{"arch": "mlp_mixer", "parallel_block": false, "patch_size": [8, 16], "width": 160, "optimizer": "soap", "max_precond_dim": 1536, "adamw_lr_other_params": 0.0023, "grad_clip": 1.0, "decay_fraction": 0.2, "weight_decay": 0.1}
Rows from block 4 of a small multi-label audio tagger, named by matrix and row number. Rows with one number belong to one neuron. Each number is 500 + 50 x the weight over its row's rms, rounded and kept within 0 to 999. All counts start at 0. Numbers have three digits each.
After each neuron's rows are labels from the 100 clips, of 14976, where the neuron reaches its highest value: "top examples" is what is common among them. Only what is clearly more common there than usual is listed. The data: tunes sung on syllables by a formant synthesiser. In brackets: how many of the 100.
# fc1: MLP up (model.blocks.4.mlp.fc1.weight, 640x160), inputs 0-159
# fc2: MLP down (model.blocks.4.mlp.fc2.weight, 160x640, transposed), outputs 0-159

fc1.165:474427448478408434545519478554546577497476491494459489525560541389473502546494535551569560556541500463397430498410570458562487524497504585428575501520545563553530489580485417532509557482482571474475447513455468592467501508469493498491402522503557599523492473551524478467473510514530426512477500586429595514517437463569446486525547489570398400440474488572466508410486583446553479487437540511476391406525604464477468569422466507531556564469528488559448502507510587476498472521551551
fc2.165:604483548435430512449457478463482471496438509551575487552520554564453457526467451476517436552444468481533475533521493566486493467442453495422524523490537399428411499443340497524588567531446534477488542465445539464472543482467550508429478544505543546543503571445532467503441496548455453472534406440383629500454510508523543460478481407466504424426568577470503570489510525421526506509378348472440459466472468489442572501481509529490521503498560478526443492596529467484493451532579510
top examples: the note G# (100); first note: G# (69); thin (high-pass) (31)

fc1.254:469539528539451565527453476484475554539401482524626489491510545459502559520468500470457521537490472479413487496507450512591487496500485437488543535448482511497551610553458554474561482540535545483510457522542464371485437585486530453578447561444435500538547531436469446483484552550535597399427492479491580523469474403490550483432548547436562491554492448521492425495449575457521457529512509551440390527446499489648579433525466519462565405539504409441425483501444520493541552587498573
fc2.254:524385492439475475473397422520477520549455552455526459536439588543469450502541499503542460414538493400611463476472408510468501379530477517529553439468513541484589570465554477482391525520400542437531534383562442445540559486429476491567538542441556397543543513494445485511535574612527464492419473519480542478438532608512532507435553490452568444503480565530447569515411531445486511471479460488535459518528551512526600542492482505481477446571481544435512478538500554471508440469526526
top examples: the note A (70); low voice (58)

fc1.31:575454504489458457522555556519491433530481592537512573395499466501528449515453469459464535514450551550582479463514570534342371479485561445475523455608479553501505488534505480492519553596529505456527565499473424473446518436547517558535502419522525475485447523516392515619466532431467510470541582449566468608498486434483450480480508448513496469367513439543433528528531502526533475493461415431476582484419488487493445550450525535526479454477426610515418512505524546597546480475521542
fc2.31:399522491544521477479485508508520461422428513555381494460517489466470518466519537483588489532507528559531550510527487541421441562443524460469501408514458505569446511551559554366500497365519488508513527429507454433451504374445473468522471537456565431463427472435537387601487477492477527522532566519502501607463456486473481401488495424567448508416454515512417538494541590562530375495497551495533525525485479515541471536453549499528499534598528571487554475421565498543439468564583495
top examples: the note A# (100); deep voice (73); first note: A# (39); first note: D# (27)

fc1.331:585518563516499519518600563491502479567591532458545592463434520574553498524485432493564524474495449468505537517552548422507433500554541433600526509444565538513368451498557554520502527551517457498497523501548688513473503503553437533461484456505450554464497503592531484489528533449496510465439438466489505541466508489490552456493440491463540537571537552476450536518575540437558466564517502569563602423570563583541587587501535570543517440420581449430525544449482577470572518488479516
fc2.331:511535450455533467557521419524491537493536395462536473572442572538525482508434528492522459526473528478506453507481479562523382457534519426565403557608521493452512434486499519499457548522491540486521457465483572502484480593545615493443526501536493574445460465427466552475534467447427600407481445467474484490503541480554548603439495506513586536526517498489484515496485438410531504496507508521430503465435428555512547581428450344450446537379493451540567595403556556468555451501558517
top examples: the note A (100); pink noise (44); vowel: /i/ (39); first note: A (35)

fc1.601:481491492474482445480482439517522587515435545509474502524459523487524522400490523603509416556470461561465425585540440450481623575489552424442517541528456506489518476492436531557488537505434459519571559467574497587485459495523518481564535598556466465537422484478512476542495488452448480508459559592566500498502483483467489580436531515546443514549425501455469486681430559418576525497447410535508459511450416516526560574443555445528568404456516499544504447510540557448461615559537505
fc2.601:578545449512517484446514609521504493322531370526465537426512528502478495683514513488520518531505540493489519498472483518445546534472476559426513504563464537466525518503492550521544506580564523409499508473447530407597530519515425597423487422463548402526562507508498440512487434548520527548490492494457524493464397529542457498436551480530530488484451516498519508293618474528480548441510539550553450471484534537426505486472496522496537550464466534490582515487480476560541533543469514
top examples: the note A# (76); low voice (65); first note: A# (50)

fc1.120:512556475517449491496515518442511465534517492425508461536504481470471519529509488495460496505477625512465452472448502490595483568483502459539370549532436552537397435531424512432456547525476546480623478547552447432441442515475544484596492535505509477433618555469543578412400605441429568543468482536477438502503502474558430450493498404425472479457420528426451474422542560534453518511366499478514439552445532521534511561456506534533490550556548490544440538588567555526572543520499465
fc2.120:506575504541534504544599496497446459522536553522441554457585514510592577506534538561511542435497509473458554501578548589448499425508509538461357524470489564525520511543519567476471482501527506567477551499615488413523552502544434506483491592431459479409502480568586501515512511533517512519311503435490557530489472486557526502543485585559470523467561531473554615655461575473429515578567491552513469526480491490594614519529482502456532575527515545495490519560465489499534517501519494
top examples: the note F# (100); child-like voice (67); first note: F# (48)

fc1.579:445599542444598476466498427533482522446505452514484501415421503455460466466554402516421552550521546481445484590544389512519473554556488517497405495596602456546495511451368456569427524578610536467445461447481519507533478594448472553501519505529450468533428511459498548472512504548477465546507537398462496538522505446429524442531529462477526475480443532527532443559572457398578578490543482501405425442403479511458510541456436461471456529476439548523541544546412557511483527504514489
fc2.579:514454481499528630446404526486409412399479524449483536514431429494532461480493512552361512489467546466479607479555478492554499532505465485545428472446533494504499520549433585495474522489399437458440448445579493519506507474495474578390516456516478512531515462485496485449545421509455520592606398496521558437499520540497552533531563471549474498469512434482455480522498436499426489514519512518594647462494450420468591530501544381451463458408499466575534504465493557427475516536455510
top examples: the note A (100); deep voice (74); first note: A (33); first note: D (29)

fc1.100:524510460547520449573568500479418494567584496551648515562546552491501543475435508471469539486475513431497507572575557430441520489416548447434481590580594502525456567496458456588473451514535452559447483438500533440562473460487433511469500511589435560550434558527501490461463591529451451531531513534517506540519515521543484429469457450494503401595533541498504547504388601559425539526490476538475450423438486559440476527582476463547530583428506542483509465578524489475457559553515608
fc2.100:513581430518506426472521469516554619472437513444460552527509490399447486454550474520416473479511506517487557475460467599607500522584455468491619462520423567494577432495492552530566518566529515485491542529474449552490533449519501532512470502342548458538537520483451530615404497454529557493528482509551476589536463406477566423480563514507474571416502513453514495560542474511550459522433574529552546501419518545497322534478542492448500462521495465541529490453405517465529506518486570
top examples: the note D (68); first note: D (34)

fc1.127:482500520472545471433470504465387514491550364469449517485562508498502430466506489541337542490509591442570548443509515588535528466547502557470480517539462418477521504548499547463512534454472562501467453546496491330463460434516500505468459467416514585497548503508402448534422516483567433480589516515478533470464564469526555489503538564497510521540600507554530430554414471478450542492455496525454466607440448520601501516466521432508535556592499441398461455451413517518432472513508453
fc2.127:492513401409562543495521520486577445487540484571574462494478469598455414484548446492571498426531500451490505508552454495524500554505433571473451476514483494508506552532534562433499506539546496429534498463487497469472455577420510566538506451589520536464529472386455448429435418481380514454477495599453463465561551557415544614576535526501521451574609533554562474461482521446532468419475524480460523520586629542451517455459597433518510488503493468490497490551569470555533515498385449
top examples: low voice (63); vowel: /ɑ/ (38)

fc1.297:570457506485469582579493585452386356479550436551500426566609551593446507511581508557524444471470560494514502550537473485443504486471558490538413475511554517437544530433490467461487530471474409551491459435442551550518434448500533489506518607468403573440465513491577455518504517507487441470563470516455515518467619548572526553539479485409523445506522510450554458525517516583508499462508565448497462593431531575435465477477510573518481634587534499500523578532517512441531498527500451
fc2.297:525472506526457473564514475525492435577504436454437554472477546471476531542485529547566398486528494370514565473467447569431562531531509540530529490551513441521532513512605474531463614546465537489549491515513497438429502509411500523538479355586543618486381454554482432545391501505481471437413511516558519516532666460509522517539462436470559503537509428541479546512465514443515483450507500543403484469425541493489458551536448513522433497657521535465463517515474499466544474465444471
top examples: the note G# (68); high voice (56); vowel: /ɑ/ (51)

fc1.35:438498468533534507502478498441525633457490508482464491546564576512509518546633396552467507477552592534537419513483435452492470483510491538548455557432519536480467563449459468504519494566503485498553499511555567480509549514568442551523540460496476452489477520417579600530579461587528514498530430503499547540490479512561443453437539520448443516538461579572560528523458486516543525577466523652428524485537551493499542569402555579631470544494658439500579489552523444540535490480492490
fc2.35:604414611505596539496543489498449443472516450496486500481465497508543577462442463416555519401504567484496546467451478464505525538539494486503539460538492516491506457514635539546412503496517538509465486458511456486582449557480564530544496587541500552434471481554506513499625510559464559474450647508452472553529495461463576524566550503509530440448472523563541440479468533532470477409460547407542511534423572477508665453472484556529507398603465529454479525461431521434497484590483509
top examples: the note D (83); the note E (69)

fc1.511:407497469527528430480486444491552518473382372520473486486526530441540434517458532471457471560481513524472439537549509506408479477510492428480507552444462515536475532456428548546481459490581567517461525474605491589500461499556481502500403487561565549509457454394476452525503462458473476553496503551548435522517527400510502551505567521507586513522478502500572467420428484486583571465561553506474484529401509589576504442489463533536473527491491367466610595505467427479548519343449562
fc2.511:457523447459544538457579517559455592486538463546549505433563526570471416473538489476535521430409467454456515462492476505497448544567485539377490432467526440511594603435556519581473504493548490483535511500513521551467432528527444620566464618510470422492517416549442455468562532539508491493560482427472470439493499584507479564480513545478563459487482551508459457592529579561506537451463455506460470561578503393610516499461464458478486471543451589541521461553469566515420421594547541
top examples: the note A (61)

fc1.517:501432480564504511564489430481511540535387462503541461462449447504519519494483610449444554515606423560397445500502582486573526563495425474492476511474463426502566485502613576524599349456583485519500505532465452528491530500501524508591489491606492486520480503443445487455527667533568492474401525497465517550485498426473481453548502475531453498518611438467519488524469527417520462559524492524458490502523433475446448525470530551446520431529472576533545457434576553484453524595541476
fc2.517:567490488471457463537449466472517458525553603463470508524470566552542506444488511416377468569551487550477453517475510603504472421532540523473524510601533523543526469450499579530423535509461490500493561453502568554445561488633597539420439444457523537428498512547505485486485494480493530422516506527466480434525499496458590506528514467590404598524617578582598469519479581474610539498497365477543534542446418500509463467487495499486522485605479493547559485471518463496475503540449605
top examples: deep voice (68)

fc1.430:535518493459545471579487495534443488535607570570447569484515515491535528510572454445489503465487578520453517498426526465416466455573501496518588546524476569521444477393582541443471492524452536542540428415435570501550570540544542490506530482477474521445384505587476491544640479570549487513416389503437489525577569542509529502504522499495347511486482533512481578504520543510487546431509462456481570529630473517482516480492596548525518431563478505504403478543443493505412585459496462
fc2.430:445465401498476469515492483585531529599590522560539532411498552554481385467532454482442476427518493560515424548408481544424523487557430557483513462468456519511474474461576459542379511538439538354446469532513534547431463468494537467406431496526555481519527520411507432544549464601538510515506512489499511501469483572526498576440471558485511461519608513571420581425495586446473529501502502414422488476454496519498504458528555472483432435614557491503516552461507550470488470514477394
top examples: low voice (52)

fc1.356:448438465530443480480527523550527489479554483562495462440581513495501485492476473517514574482526428468474495523533579524511445509480529521550580546513530440560428491483587474499576444637536527473516556534540448538576464449390478422478502470501488527540516461512463429411490482568536439359462337533468525489475533499488459453454485447472440458433499560543471526484516632519423499514439548534410429612554505496493608537394434543478439531454535560504473458583499553496421507541503503
fc2.356:524453526530537442448488475557520515535579535593498471453538493462466520466486557509463470488585465545494529483517460498534601576543491494489571461526435420524443526608477488388546434501556500430471505470553438452434575451444553399450503497516501468566564477457513406560606464483504590489447333519458554444479498488507497484490502530495531467580464490533435632516484456579470415557482565493529494579569467504491509509553495562539561608486472519464453447565517518459373523456490459
top examples: the note G# (100); deep voice (70); first note: C# (40); first note: G# (34)

fc1.611:486436423536558479483520509533468403516566463463580485545522513478503563422455542471553497463511529528618553543497500537475465496472520574451539514364560512458474603535548488470607427529479426485553446458511518495523588493498608603513478504435489518571515620409585531472428466462547499412462430508519509575499525520561536498417488583426548463498503419521563508528485487523553448426465471452456503491454539539496560546543463410484510598436501492425471491412462440476477531593520468
fc2.611:476503439421488481549502465416488499514476463487497577563511531472629544428438581471560314495502476442448513515582512518548492501538455559536528549509498411537448573428504539434548490423482468475533495449483522412444430457491498510507536588523529364552377467465521506457483539479350478470500375524525529446525499507549509478535462465459500507453394357470492513459486492496579514479492457494572497470496509534488521551505384498506450487548553526518471513446527475451488478495527419
top examples: the note D (96); pink noise (35); first note: D (29)

fc1.462:471447465498462466529473529601500463444548495563445508471596532499563444449517433468493477542516573500573510473520568465449417511480494412529486505524469543530503507461511494518445448590573497475465518495528533533567467486364491473512495493439516487523424488491445459408476555550482461489525385485443582465516503470471478514481361537425507456415489450482460427471482664508434479494509441485397402568498428467432590559421479505396396456443527469412540546549450499508509503486450494
fc2.462:545437574517517512495472465472447510453405544517485359486460486509468481544536508469526549487489434525466407479538454466590496505515441565487473472478536507383505453572412407462493446516448426493440430577460551531497505486500557460403432475463525499525437568517593549595506478483500521567385415400396497521560489576480547542430473577522426504535522545552464570523494446500533492571389470516443509454528489536540531487502506491501524574540411534536516418623502522450473533421503521
top examples: the note G# (96); deep voice (69); the note C# (66); vowel: /i/ (46)

fc1.317:493451426498540533478495518567398476485529468571455430476473563501460376403470502528455509459511465486531546478467501496623574533570500508546463454507564511554506415454467462505480511509534492599388535424485488476418352455574467495458516490457614469547506515553579608534523470591527601547535504460510482489511575487519489563454510437547419473504521442574439508513490515471494534504491567530544491520543616529482487579427533538441531486508589497418552433531431549553497519528583525
fc2.317:548492551662526477476469574502443429451538355502444511550481507500488464566528510435516466657481515520510527512523461444496575477483381543536462484493406490428516419488563527436564529424491423536574450464471490485438453473587459452489495512499487572588458554561538453455456542443469543564508477508514507560614482549519545583517564423478356575518533502552513550511502547544515559461471502420450491495519497457459493487473530476479444584478503492492549451482487489551520433450544575
top examples: deep voice (57); thin (high-pass) (49); clipping (25)

fc1.427:483562527518496539481489508495532536447555542484477613520532527495506482464515512585499494529550461475472500565551484427427593341504535446555444511408575422494495403439520388595485521543497509477511475320484531506479494552526529523516444523514451444560566565473476475540535532609531453508489591396482449501407487456468556445541475524509550465460499548533574444516599485545480505503529586493558589471552484509564494538531447570503493447566453499539497501475551414617487478533526481
fc2.427:520405459480458494507513476444494541535522535551560426401487595443492440446474451415527450425373487565481511536431494499505402556433521480469501442414521546508519525513520420454424506577413545468528570527443492455508473545534502385474483512464497452479491473492498488439511434535509462580480372416427457508518482519587506497388458551478490494509492549488552643536520512456546530457434508382477574411507454506462533435497552415530538535497587553485485513493421537513485488452428476
top examples: low voice (57); first note: F (37); first note: G (28)

fc1.308:534500623528486558539532466457449521507439523528530476499448530449480458477498418518455495440506523490510475569577483477487515498507521441436385483542541565559479471488558489544361428541547546391569514423542394463410584472502459432534492449536581456506451517410541520512546351512472487540564533441456485541557567504477451528485483439494438469474480509528432553410487549500564482522523468547484587465584398448488440508550555543481499492551528492544365496525566470458531527433543568
fc2.308:425535527444513503583466471559604520540452442459646464519489559525511466495558526491498505500509538543489542544455540525539509516522500496488491499461477561415540598507412465482546623555539513443543410455396471396480543519518513548426534599601435494471420510451449575446522498510436423494592512506525421559544570420489509493591506571491627606556576553567522506513514542542484413502521521469501504479498536493505558566483483529432515476479518583507518507451523496459589511553427477
top examples: the note A# (64); vowel: /ɑ/ (64)

fc1.435:546452552472678542509598492491528648508492507445470559498488463433541497492530522504493518456511451510325497481500414495577589481475544505540440496457506396528506397453448523493523470506456557514546466458447381476464586529540454512536481563540483468486530558630545506601491483441479526527548520495499412576469564460557502448524491529517484457551484466494399508491583422490581587431524519522561512513557516520485474486568474486535472472525439504396448529474532491486504489505476561
fc2.435:525480472473502399513457468459488463541475470471482455492524495588435538573494551502508531474511471467420468477481485491586565507444463615460601463492586454508479566584486422403567466522539511488406455540625482600542553360469507551487484582416512561525423423486546496513503523549504526485462409463493560523453424485567433496520586479539495503481443505556535527472439532560540492568414469494444491591405507479564495485535543598502470596547474515484540472469482483492401482483491409
top examples: the note G# (100); first note: G# (47); vowel: /u/ (36)

fc1.489:588504516496490463514550497514481484457498600529450533393559393493526473576457524435538472421399491587526447583434524588479525496508549478497547456470574489417506598487519397536463522620494541509463545507515500484445481464516535495543557434480429469515528515439503551629450529464441576509488512502412490592532486405469363484485527476503518448411449494463550505445519453572517492473491408415477481501478530515514471480412455478455462454490465484601482471524494598570517393543491524
fc2.489:508437457531524416493590472457469515462476477478417537503468491539502464525526472481486437482484562489490479460440482502446357601470537463501627519430442446490551553483642455460492503471485554511466530523459499406552521461547426581534467491509562484413404445437489457527518498561504548465599623469527517587531565496548507534486538533492516405457425569456540557476505566626510429505477546467481526516470505434546543531448461577504470489519532586434465507408561525527425422502548465
top examples: the note A# (100); deep voice (77); vowel: /u/ (72)

fc1.396:473501455509484497499502508559514475490590520451482588456488501411481545500504462408520500550526524505473539504472456493461593470551495402468513514574658468484532507500526506410551512442541519625525441471470485457505498528531451526517513458449542563449471501508501588539513473503543494516526429423404517540512473524574550368451516450614367505495461451453514608446526573484505544508478579461478587446589361497481530446513566458537523575538626488446495478499410467519505537503512459
fc2.396:550470446447499435465443500512460619545505519521517461475517495566397453501432450564549513492557552454445539467551430556601458505573454547484505477472412444519472496438534504500465500521566524359490608487532558497514406495448564497474578548478516415566528463608439483491491526458465532504506525472543521474496426527559479439516549532541485481460482473471472480481540419465529454492392494559507363502483650539592350569462493459525532524500460533509516531517452547442418458516495508
top examples: low voice (67)

fc1.394:478507554575509540485520506494522333474580479434474477455530529449513525421504553440477497511584496478581477490501634456522540483475521528542598545537537487515473556469418552479472394487488502515530468533581537522511434540574534561561493528582516499381473536545525454412493469492557581497405498520482552456574465513582582489518538593533457547593525430564457462449527530495433503566535568620518531431528528537536537514512492551448446496480542456499568546552574510497440571558475415
fc2.394:458553487497490497565456484547450502486511491608553509491406477499502524512492525518570516574525544490424525569463426529354401461516510509544374517554496478390531449441521500504540491514586443437411466476519512438591570456520555541489491509432545460596499477518507465527548583522515503496561490527534490565481504476488443634513404470540559500434461624496568497521582460491631484427453416453512519447478481488526522452468469429435450461486516579465530454503515605489562464468544480
top examples: the note A# (62)

fc1.350:604522483518537525492482581525522417453539473539552497676454561526502482444477568474522517471542516508520528496481532485503503524506559434472531551365440525509425550529436502510567474446466546498518590585477541489609446447565527497423458502527563533570484525422497480586580480546487461554516535344474422517490551568493448522491459491488519518535524494464448543587493592530515503605570589502526462551451530447498472520468430482467526447514372487510574505432401493554499490540526550
fc2.350:497483521503454500456498454485516455539571453563520508469500512512501551423472552511480411538501507484405674490430469561394568439403443523494599535398389450483475513533560503537413496473473544491469543550475477482478548531400503514453536522396496468409479559425510489457528485454466468417496443437601538477460482595483468543562499503474486526475386578536520526496463416404495490640495564554435520486504429465512525528417471497467531502508521492511558433492553478529460533466532440
top examples: the note F# (86); deep voice (66); first note: F# (42); thin (high-pass) (36)

fc1.631:546426468538619507446616493370554479490473504477448528573595513473630530533464538459458570475543412500477506533567566453433540463515405488513447431564536459475434520457484452514481509524530590488510540534510541529560430579442563495444611557516518521476492424452475417483572482499538487573487521442496464514562536482516488399504445514590532525519476503414528507499372514482493464533470482506529487379470539479488501531573484457441526534454462587514485508500514429512458452610527581
fc2.631:458587409505514410472482497446526593401439490526488474448558487448454511554534491466431540523529530511496475515552566424486476431571481532491638441515524556479559468523463515455430493464579646477526475515574471493526474494488482512517399462562518504461624470440563513583464538552475570531472577414534569465489569490527520551485536523503480450522469539472491488469503467556535486475505681523367520525488458510533454516508488547467478561562562463458475526602480565471539479601512448
top examples: the note D (100); first note: D (65); low voice (56)

fc1.593:444504535506512381606456545530541489480469525513472518449532416477488409538569475452363551440503491539484539563480536504562580522534575568538446602443505500526519524563523589471451453541469493470522426416521513523508442416545535452552534448488513500477556489516445464539402466570509535515557514467466471565518540508493536507526479568590429513591513539447446595538566482419556492522482441502498574529442495472619509502577486526490423566654527497553449532474456417544543541495465451
fc2.593:566470479597506568538563450466591528431512432494365439539404492501588424457548474495387476461479460465520548524528490505594548546503570494612498470484426486485499348518577562465519484517449474479550539511467560470504505514499479524467468575523482422470485560605503436440492451448454531465433514544391516358460513581509508634494528485506592468507532510562443413559488489506514565482459434472521512506523564494502546543486392516528498534539477449496484499486541470531527521470501555
top examples: low voice (63); vowel: /o/ (35)

fc1.125:496518583421636525586531524572480488480544507461494520436526435485501500438440636433487318527470483515466475563517488371526417460532486483561464578570421579560498491491496507492461436507480494480508448477468479561498429508526455488569484560526545493443555443455441545479505454516473513493455464445571531474515528553451471568511563431494384499598418437494502463451526488452483470567568487560495536511490467457472436463516515492585637538498457439507517557508529502493462416452496568
fc2.125:531566499505489424560514511446552491576507437495552554458486396471544436426477438470471400466516557474508515498518422502479458517584507480473548412478554493453557544593429519461556458469473530504569556427457522610555526509507415547483483480527532429526555452508454480478462534521554508550529520612508578438442376505391532568569528333573507540520431482452551472450532525493461536552534509554434465448565387498522470422446573544489422502447452523479510514472476544506523547475512544
top examples: low voice (51); vowel: /ɑ/ (41)

fc1.309:526521477513384565499455494514513593477396473509485451398587515462584497504504487499527459480507463493504558565527561449532485583496512468494511522461534428525523445484482477481605521627501457377510540550483516463577487443490591417508546526508500466490472560444527463461484453565445490549396425493375505434533560465432429430463512532564499567435387547484530495497444600494492504582397556525424453489535448548538565483441464546531491457465575551541517563497555502461492522545583484
fc2.309:513507538495541507428517561471469491487547544480500396420450432497525492497515566506463520470612459490424398478477533538537559650530566516400471494547492429402520484437369447405506460437459513467532471458535479508496561506566549459512571514533501435529503577500445521483605531454465603551434418500566544451464465556410507518523500501534506483555479548534470562547519553534527475560492568524435455567474414491518547533497465550449573628532538543510432499515530443535401518446531482
top examples: the note G# (100); deep voice (68); the note C# (66); first note: C# (42)

fc1.351:510446484532496487479572559527475472498646444438470457536465514439433494532605516479562492546461523512516510595565477375437471560463483495568422481549583478608539468524570579524463492435468558445485489449429488534450545507483585495477540493539569471495504567505537457493531454449466514472496449589457419524503549513506465513521460483506497467394509550597447564507432519513432490493582466537546509412421469534492400417491443582506488561517525627519465613532488542525616522523514501
fc2.351:499467550599477538497532542377501624484467512511565621481478546530488432510507518440548463378526463609516465437486440543459519493489451563573470503503546506473473543479531452427466423591514516453591520488582510393434483496419502604515457483478485471557512443406462544557472482555546528437547513419439529511498521495552566393472515585448534434504545526536506524474442545539437506536440534476426566515573565463519513491511545448471439541628590515481494523471516513494451435538477517
top examples: low voice (52); vowel: /ɑ/ (40); vowel: /o/ (36); first note: D (25)

fc1.507:500529503467518531439562456621440505470484507583472488343454477486458479530468441452533487494421552521526494500566453527413528501461556504524429523530564543550464472520486491494452534684515552500458535500466480510482463462441489520464500455473480512489453571487433521531456514537475495469498647488470436628527488483429497470448459405427523490392487474461443450526458432502527532476502418433414397452413523560460504545399468422451428511460490588455499502479500457596462455515500501
fc2.507:500491465510499490496486477437443502551482550624464495494429494557460468481532452493521555482522518552477538484501503545459169466548467505522398523539555462416446483397519445550455542512588496475541467460535554496578529521445530492459508466474571440526431473535515467556531494543496435483502424477521521560518469513454552512538399511555464468496477569505524545553563455506578580484521536514446464477425422534500614538524470497499504473512517583506500499476508542525518563516559482
top examples: the note A# (88); deep voice (62)

fc1.306:534568635524506400426550543546511375466482484394403506567536594493463538479463527560492465488468471497529526597479469542563496501451572451536504477569474527550525512419551488552530523505498545504495513492416440439497587530508435543605577619514542493454449561534502495516465418449410516496537508531532476526521464542470451572442471433475445504589543534474443483534532547465499563532542517547435510493548473477558509496456543491610473473636550402476456481567508591472490499482445566
fc2.306:521590520506415551534409599450501548534467517545520434410507483456505441502597562476576461575453461468500491457474489453516431497443478502507458521448572509538527515539489480408571532513428533465514464498606605462564530575391501531502541502515527443510456459547564560443495539578482426455559488510522451454513512478451448442516468419427579530579613441444523495518496454520503556498512501449453455466600490507513426410523548481440488507529514510459469491598398498454560586386455560
top examples: the note A (75); child-like voice (68); first note: A (47)

fc1.607:597459386523450470508543462503465534558534544425507535535550553407442487518461406543556461481513476530535531576518558518521558432512533510486436439524499584547457520540460513549482457547498526504448494608546463497390495463425528559525560592585587451535510493639427535478461482468510485431577491570453485514492428445541502437521513447444462476510634520527457445574516478400546473507552436498473491484513408591568565591465414501526538486538472497540519552435558493497539519486416497
fc2.607:548533626537455582461406457506465483485443484453556526514479549476463488429532424535515489546510553442482523463520450455413493489485429487519535515586479608479472498520461479521435489552419552505486512384510532499481613446501504551505514450600466517558394484506527408487419521478501508570565556466458452490385526513514444392481395522535436491475512517531573492522485538465435465521533472408451473420469548501489638534444517498437438581549521480526546519522551461431474523431449610
top examples: the note A (77); first note: A (34)

fc1.58:522412521485643443534499487424465372467473472506607492530551549451559509454519483464507483470517456439438527421460547517466486475569539490549463553523544482505517432437524480578460536463533470475467503580492478507498463555507578579436481526497509467442366486467448523522476546521502490437456469486408386508556457416460484479447488536566531569564485573414438539464525449560461470576449501433464443435557490431545536518557447487646442462509535512530461501525576468395480578474503565
fc2.58:499555393490309413535447514440515558475461560531520540581500556451439485537500496483552505530521479504463492544478556419524476474531473495507553491509481540465558453604404511422598465500507566549501455486515501443545515478491517484530472519514415437437600539450521500595417531490510473511549451493531528509545602528510420544558539536502457486557456558548466499466495518452549550474533584578396586488517549505521595520486517582495517424557523480426409541634497547527546530570516440
top examples: the note D (80); deep voice (65); first note: D (48)

fc1.177:508479450472371540436428525377362514474548446486431471511469521495461544502488488549535531513446521542469431557519596423638498452495496513505395479517405542452506530542498568540500516519512528506557524497608478589529455540500563485470470558437507490521497526491512428507452603453424506519549448462500537541477510470492522550524483462499546454484578483472515495450539494381537550523501500493503498561532528517434466569499478519538438503436509376434442428364475568395614489501485459
fc2.177:523658494560476490418449494463497425439574452529519490524568477472504574537499536544546499493519590522460513444481437485587482556524508506449433559441447429512629544434549569509518540479489473437546473466487639511469450502517546511459521548585556525524447469594547460588467470497481534472408516466463478545531527431474542567490485481457477406506488479529543513514452598436477520611510522436562464512497487450533585538475509468582448476579384494481511504506566586430523492513435398
top examples: the note G# (60); the note A# (58); vowel: /u/ (44); first note: A# (31)

fc1.455:487590527494536509464558475523469531469519445532554490393381495460570468509500468460498515498496551487474493526533426495500519462483547559508460474605537557503494529496417450540437532638553571481509511525415461514533430506381502606489466531471434503557490556447474518476491475584485445443490535469475534494497471459467568474463424483414515472444442560452532425499499493396542547463561468484402348429349459571481501534436406447470453563448527555462548470505478436496444495542516528
fc2.455:503478478507465537432494493535400521457470531612514560478374469498482518508517466484461535409564535505502509505505488566589397549509506502565356487514553445450498433456480513605466530518541505445537474463549538585589508570453492537452568385513493455537459444523456485489590457573525515539487412516540540512528526568522560587533501456546482476563463586442533518545540364455544604539474481625525492499517454519464590543493450386442468466474492489591512474457498551491520519488490488
top examples: the note A (100); deep voice (65); vowel: /ɑ/ (38); first note: D (29)

fc1.366:481556635501473564511421487452511504444494383488539444495480515484491511411556546530505486526577580513483552519502474476521410493506512473506464571508474465539530506569447482433556625489572564487528432500465509479429536533521485533554518465588553472366517602478575459492606470537354457476463495548456523517513511576499471473488462586517459500533543477557537498417496488536466494566467491413561442508486389456497463548525530569609564577555545483472430459424446506558564507519571492
fc2.366:472485559530480521517513443496558543480510529616539540530524464466492371474453549561468557513478540566507502523512519507476429510492473439486512587486518487541426599514513450474485537463468481510639549495550472437417539568570496439521514446522477557565457528548432507579475484462602454476496483513516464559504507624506533442510522588515518475507521517537519455466502473558498669501412483462451534514442440546467599409524500351467458533520479479533473371524502377521460567514487440
top examples: the note A# (74); low voice (54); first note: A# (41); vowel: /æ/ (40)

fc1.620:572455485560538629532407483493435508467551428458577493476455523543495523467485512497502384439458529531516501575517573537486440446480487584428595440507487535489492434445504567461484430466470525499396484532549503399524399495562511521594424520506524525528458556496444486543569543612606539527460496486494424458423524453519589411529418522543430536489587549485564557505559504417474490519490473520458470552436578516496557453504555457496507518581565538446563502418508437557435502484498516
fc2.620:526529450493533428466399516480530410453477599522509504510460651528550497515489514516597437603440530350454477472547488523462530490441459496515504510577451529495498517530550485414507501540520452495463476455524491446472461517367554554480486482506499494532540473507417574536495448447457426526470578521563598557493608469516501538464431474582503558584497465493477496476502459480562470451497438322491440571498591515466518442533440508564489494480526437443506484544475507579481532394515501
top examples: the note F# (63); low voice (58); vowel: /ɑ/ (58)